From a checkpoint of a small model that predicts nearness at each pixel.
Model: 64-pixel images, encoder arch swin, encoder norm layernorm, encoder activation swiglu, encoder num experts 8, encoder depths [6, 6], decoder norm batchnorm, decoder widths [32, 64, 96, 128].
Rows from block 4 of the encoder, named by matrix and row number. Rows with one number belong to one neuron. Each number is 128 + 24 x the weight over its row's rms, rounded and kept within 0 to 255. All counts start at 0. Numbers have three digits each. After the name is the row's rms in percent of the matrix's.
# gate: MLP gate (encoder.blocks.4.mlp.gate.weight, 192x96), inputs 0-95
# fc1: MLP up (encoder.blocks.4.mlp.fc1.weight, 192x96), inputs 0-95
# fc2: MLP down (encoder.blocks.4.mlp.fc2.weight, 96x192, transposed), outputs 0-95
gate.162 098:116095122103116115144111170113115127141138147123118136076139133073146133131128162125091167118139076097090126131116123104134147101178106106151082147092134109116123135128131145093116146137127104133184132159172118135125143129136120166103092101133163153108111127141126101115162174132168119171
fc1.162 091:106147122176137084088138125133106105138120114128157105138118139154129117144101110085149118106076147121144111112140127168110145130102173183120147137129120157155116110132131130164109177116136159116106157099076101120150167121114134122192145108156109128102137105114129143113133091099140128083
fc2.162 102:147092147143134147126125151131122105107109110161097167144156147104094120100119155124112116123156169124129157132146144133149155129144138119135148127135148105180135137137162142097180123139072113098136177123112097113132165165172098162125114131174123115164109115157116140116187128128133112175
gate.163 117:172152157114106151114121075153143124117139128148122125166111129121129133128150123172083095140135124104115096117098113099148116119135078105106149070127138184123120135150095077112147101148138142127104096150135107137136064107152163159128138136111077146110147156116155111138113125143153129123
fc1.163 101:075086133109121148109149160112143135117129129101128157128126109160138135105092174104202135147107092153125164118131141146136119121080159126129114132160144100117141091109171130129122134104133125127146154145090151125146138092147069082111111139157157104140146167141092150115136098135129140121
fc2.163 110:179109205106109112130098119108138107117152150164132135114131160138099138129133112124087114130164167067117130129151142112091140133166109107133159117087106135098143114171135109129135118152123081124135128124132134147143106147172128154142153143082095158148113086098140122103132127125123107164
gate.164 112:133123164106116129133120096092118111142119124113126123142129132131150162153132105092139127108106148134133143149161155139079123125152146210095138134145103189128112134154141116090082131099129192098115134105120123142137147116119125116103125116161156074138138140113094126139104064116154117141
fc1.164 099:133134157136106159123120096121120109146123142137177138126117119136130150130139090113193100112072146109175084123196131131096112129133115173102108103181120151099098115150140104141132145113124185111117107149140142139155166104125155094106135147126130094137128152111110142116131088129118126108
fc2.164 107:140147088152099123076143166153098131123101141140165125113112171127119101110104113134069136143140095114121135133114153108143168102125103098150054141155137134139107102133123125157100114141146131135130112111125104142118101174131153127124151108096185120123123124107146086101102142109127110077
gate.165 119:141133170106132131109167151130150106105164149111133139160121140094074126100103154104114093167132108122100129132101133126181133129087122114123131159119120130132157119075092101127147068103100100121141105121154086143111156153141155134145138155099115096113145145175126153166125141140095111132
fc1.165 124:112143150134108131109124119167149174151074139124139160151143106145145122133166125153113107107102158122145153107153168154183141122102142112084127152114155130156104130133122143109126100104132097100135135107142137096115154093124074145127141103160104115115129066097122121078150090123121137163
fc2.165 120:115109186121095134119130146136120125157124125135137162108133104105147137121131136113111136112171111118138150116121130177177134129099137158110154156136115130073123108159076130088130088129126091121150109164144114132142132083164094146126114077100116156132136178129111057128125127137098124141
gate.166 109:158085110171120093126110108137142120132128124088142159127108127137150139143107137174103130133158133131132068090156121137120125108151088091140076101120138089155101134115125151196148158143135113117130126125143120112156080146151143093119122130124094124116104155170133078107169140140123136144
fc1.166 112:118169147134119152116166146079121102086126158146174170130101099122087105076126120124183132118106114125116103121152131147130147149109113120133109132126135149130163109123126136140101105137127078074131112147146126135113147124092126159135156147143129127138131109084144150085120123133061128079
fc2.166 109:132093140083166126158118093077115121123142121117091077112198133107130139151110114120109121136146142108088129114134148117107135153134145137124147107096149102153139114117155061105133161125114121113144134058113148146151116129135105143108086130125088115137097119135150145157097113127157150154
gate.167 104:089114136079118069114091137111118115151137139146087091127119127134136137180145111095065113094098141161128132139098129171147139146129118112135083140114118155097112143110127095140148148161128099157149130127123156150140169158106125141102115146090118121121114159079157127151137109125115156098
fc1.167 099:090135151093112100115144118115097060133112173124082151174136110121139138158151137146088118140109143159141131123136134160138117097149159113118078091152114141086179166130099136143125165162139073122143118110110137132126168118096144134115141137126123110107126125110129145118092129132089163128
fc2.167 098:109142104214189126174146165105141102116142082104143123110133130146141097110095106115175147125135109082115161153127107122159126139119113122148105115123095094140112124185129143148116096107149180109144127096133133120144144124129125111115157136148133128153106121107110117114135128090153119158
gate.168 114:133144111113114135139124176132141112158119155128152178115115119163136140149166149148140102125096171166087113103177141133172088094144107153101111118131117165107141122119116145106107122124106142137089172124132157099126099087144100113098160160138151091128117125131111116172103173109104141119
fc1.168 114:130159130141119145156129177131115132170104139133125164124123099159144155164113144133127122130077156147102121130141113145153092087157126169093145140123130161140129105148104111101096128104116145153093194137122152130134108103154092121134156156138136102141129108154101112201093161115129103136
fc2.168 106:156143122132146111068134153151154148096112114138162130086116147160121088154170104177150131118139137148111131131111165098104098121126114138183080075109145128099104115128133131141133177125113142105144111118140120147128123087116133119116085170176137126137153110148154116124092120163152134135
gate.169 081:109122152106128096149167143096149111088154150127141147107100136128158120141148141091135165129108143151125179128128145178104122151154122126145130117157120151139175128151147137106122160149137104088127127122139143169142134102110152147158084150122099101075131193106152134120098085153101151117
fc1.169 085:146146148156101133094130127131138096126119130144206127117146169162111125097121085109128102137085137132120109116167073133107152118141106156155134134151144141164134104113144098125142126118126153077118102112196127143106150141116158114163101153151135101090129145127143104127149085141096116134
fc2.169 113:145119127120148128136117122158147145129125133115118158125143157131132128112111151149087138134182126157128147162151186107177169143120157099112127118116145096121117149131132115129171162128131126124124091009118119108120148161172137130127159111135137138110119080146139113121141154138143115124
gate.170 093:126120114153113155121138160147121122142131136104166142142081139107161122139118143103127078120120128126103116123148137146165144135098113113131129154150164131114130078149123135128117150129183101108121159109140121161134101169151123107097111159100051155090160118123156102090136073159136098139
fc1.170 099:118128125171142138128151115103123165152098159120157110084089069083165135145154125113153118126146115118133123135122135146119133111102103127122087174151128129142156119185128148102135140153139135108112132133163163128128161155118121177102139125101096138091145150077121097106130164100138083126
fc2.170 112:133163129129159081132101146141165115138113121147109132123183127152156116097139163147179117100067123144102133084083115120159132099142115174137165093154118135121167160070117155117113145098132139116101133074116145090132126156111130138115131135146119115104131119136143138160108128112145145110
gate.171 086:155157129156136099177153158155095135129127146108116176110076106119134138122102135114137103127099111075110112124157155119084133130119086182089106146142113121118094107120124097095123154094087184146078141147135155127141111101125131121154139139134147136119114131125121124163114098130141126170
fc1.171 091:129120151174138124072145116122142126124086102135112091144128152106106080097110122093090161144127072117121119133073103150132140111111145131109134135138158130128115140164148125112124142156105091128113111128081097200098100132135150122154107133100176154144140123128146157132128109152106153142
fc2.171 100:106069110116153112145117126128130153150128087097119128168164152114107124090147123149122105153121141116132106098143114095174116128126172116126172132100139161137149173145154095138133086148132122116122138218119103081143111155132134096118146141127125129105094117094124108133113102137104148122
gate.172 092:152099140153099099116164133068082154111126125141133136151144088145128118146140135108108128145167094111138121143118153147152131134122141138147135118124088111093127153151122085153153101152107156168102122123125143098157086125139128168094154124082145126172135132163130145083119088148150110176
fc1.172 098:153149148111118148119111132189164079113152087088125096128152144127097140118130137114110104120119148113151106138113103142105160115122102125125147102140140127105085090153136174104144092089168130111096131151107124115092103133151109125145090163175138100140081103113128115159116173127114126115
fc2.172 114:148143125116153149083133128134149113120181119101159138181162174151155127133114143107145143098120145104138095114132157134118111127132126156150148101148118125129136124131065177116160104117125136113060089190126151144130149159104135097142082135140150128113127111154152090113112133138116146123
gate.173 101:112104123087111114123130105093080117102144141141177157139121106121118160180136099133168121140104115110144130088169114116119130135114119150129123133158151154149120128098142102117118172118140176115112164158113148160087141200122109139142140136144138125115112170130081117123113080160150133139
fc1.173 094:104134131080113147106147146121127082140120117137143167153130126133115160154124070111139101111129147131147168102166139109142133181115109173108129122120108146131083174154137132091101115113123185120123148142104129110093133109114100119152103151161144105155121114125124101141132151103189162157
fc2.173 102:124149122132091099086143109146108101167112129166140109141116124164118117111081102133148102111150178118140131139131152118092114136126163187088074136128134108149110087114116123120107104128113127118175113193110107160143130127130125151100135132125112127136156164125145086155108160145101120095
gate.174 104:144123120100159093156097136147130168153110129101087132132131134115118125120134145164072133129141101111109141142118092126149176126084092111112122140094118099100129126125134154096170130150134139117133098116128089108143128126157137112109098112123118165159128127166190108153131189160159148166
fc1.174 108:143100106094145148163109120114137161166108137069079149158151159106129103118150160155112130148158140125120134162118121126148144145111121074121099124059132095110150156135133110142147153135131126120150091142149104137127118137130140095097101136145087162131112128187130134158112150140168145154
fc2.174 096:128131120177161144154109172107127129113131125119158130103103124128154141131119155159113139159120135159124115111127141106140122109139118109116041135115113109110079097140144137172111129170156141117134114137144159147127135169141164110141114096106139137112105080084107094103107114092130140066
gate.175 080:142149100150123124112137147141116107116108128094139122086170118152116117136133184134080158157145136122118115153103139138085121157120120144131149110093102119097112165105149134132118137124165175182089114124140134116119082198086133133107125179151096164156140107142145140128119124107129118110
fc1.175 084:139149124156140097122139179129141152122109114103138105129164123108096090147142165130132108110157105081141085145129102080116162147132171156140136105132118105127105142131123172125159134146122162171101076113106138133110129155125129150124128163106160117166119102163132148126055115156124112131
fc2.175 088:113099082118161143131090125160115106111165104098129121136101109115108147093113125144131154117109143153116087124114106119145098141161127111115092140135094097130128144144145101126085145145154161095109169093115120107097157165138146158162114157112128123160082082119143124110099100131150189140
gate.176 112:155139143117163137127137122119149105140092098132133067130142125122066140107118130162099091107138099140109130132114144119124141162098141174143105137161142150128099135118147122134103129084132161081164110110094127095150123184128126126111135125173089154118157116143119131152123114084182101103
fc1.176 125:118124081080108097108167111062088105105152112114149123147148129149152158126117103115129112105117092116085161097146128127119126088135165120152153120127128123093139112151123140127189150126110142167095133126164142135100167132119145110133103133124154155145129124106103154183126109167120129148
fc2.176 111:138151120125149148126155105086130162112123102162137120099132148183115135157140136144141096129115162105039143139119130098082087087096126134106133130126162121117130124108089131150132114131106107127158144083127145142142121117132130190115101157135175123092134159122138132154093116107134144120
gate.177 115:115110130110167148195093104104108160108103158116092146112120135127094127113137125154132137128149140125129131126159110115115139136140092111107098144119091104158147170115137084106126127149163169105200067124135100132159176125132140136088149102126138140134113126148158124129124146119163163136
fc1.177 123:149176120177169128175099115114123169124118142118083133137126141075118120121128142131128123119145141092146118143130101110095157157103095133078100147142105113136140129148138104119123128149157164118172100149116121153187182133108135136079138111106116163114109141150151129143107139109158163142
fc2.177 092:134092119146123135127153141122113117134119133109136147122127104116117123137116164144101142154147151141116150123108135138149160151111101134165089169116087090084078113155101113163152153131130092100106129096104113175126124150138118147173102119174130138152119137097101118097090141119060102081
gate.178 104:118130123133132145150136152170139115127132146136130140116144135132142127096080152107090130139135167123127162141151151123123139157126044108140120152113120172100191135127129108140155180135130101090134116113124096140145134189091112128102111149126121121150146173129143098095123090115084105131
fc1.178 106:153110119139095130171117133136130133117097141157113157103150127175154125091118119071102155176114135130128185101157121175113094126116084135143125145107112148164147108132152143140140124124112095106119122116151129118151105174138153152101134141078142099149127110081142102111158123152096141093
fc2.178 116:149114123117141119147124134154150117142121116130117124113140136122112149118134132118115132121110148145135156125122142135158141133107173142110140117115152112133121124110097115127130146133139134141139138000096146156145151140124110107105133168138123116110132145156160125129137108149073109115
gate.179 100:161181120130105139145124137128137087131125140105112108134130109145165102154123117176145092088148126119146107120101095140095167131087111149138087131116106181137153147154135154092118148092118151127113089121170112095136130140157141200101152091124143119112104103136126116124096124151106125140
fc1.179 087:100120124151142109101131142117153148149127136152104153140154128158113158139137161082131102151114168099172121136159161151097113152107134164126111149140118132084072117144106101085117117125154098140154152109119142110137132093131152069111120181171097098125128129143130127107090158089120146119
fc2.179 090:119144095114121118120106152101170128114113118131140099123151136164122140143144153143140132096130103121088106104137113140111127156117155141155136129116135115114095121104146104171115161110124097182080160078097145158114122139115102119127124108117073127207118104096074165106112111109122136115
gate.180 097:116119125135103134154155138120156134121099107116155127135103126088169111107136130141208143110161102051117137104145106111150133121128102148125117107134128131188119112176092193112129132146141130119103147128128099132127108108123128105107124153160118179154135149138101113116126123122152094164
fc1.180 100:130163131120138118117118129129103106153144145157105145130153116164106146145116119113046130147127152196148102134116145149099146117136155098137124154143119124083167141067149077148145114112130105132139103125129175127119125126137129151155154081094120091089115100132156143123119139124112168116
fc2.180 096:168117100106096151118136117141119082078109130153113120161035120133139126133137126109068139117104146172142118120135144136115150157163146129145156124107173128126091120112169131135123118160112128181163120179122154163127132143139136140149131152106123124101103167141121134130118105132105123135
gate.181 084:101168117164151098109115090118111125108128129118126121085147093125151133115133141095089155112119150117119125116096077156117083136106127096146145145153134155114107133142153138136143120163144098141124093117163129102122137140167140179165102114103144129119118142077104091134204108097145133135
fc1.181 087:126149109129133108115148146164125117177135148080147154097136161123122189134137147152160108121134081084124133120085152086117088103134095137158110106122135112106143151171119112133144106113098144142127152167112107139127085116151109114102111096146165115119154155118122121162124186130115097116
fc2.181 096:102126105117096100143129149117109121157154173128147104130091141110138170116127135116117130140158142102120145105100167153166146106112136113086093143120123136083164130111103109095166123084143141103156147119135100074122144104132139112139130114089202100099139098153140121151141154125124123171
gate.182 102:106096162074124087156156088091101132147154144076118141163158088149137135153115142129129125120109135125098136115096139136127103122128159092124110129158099121128135136155156108116132170129124105141125115163107139135170171113139148082091136121099060147103149126111134138163134127156135152099
fc1.182 113:152137081187161103067138137146124153124096089151147094122117158114099145112146128123116126102137111115114130116127134100124154113121106177152142143120127139117069164140146136154115081127133181132112093105159116114120121142122104155137135082146131111169093113145086160126131114126132115166
fc2.182 113:133113141090115140126126118128131153137086155129127131083121165156152155141119156104096112089150163128102168119146155116113117115132136102096112160115149135118124118142142140105183184156108103145148155053113071141162146122156124127086139108121132119106111151139144117150128106086135106149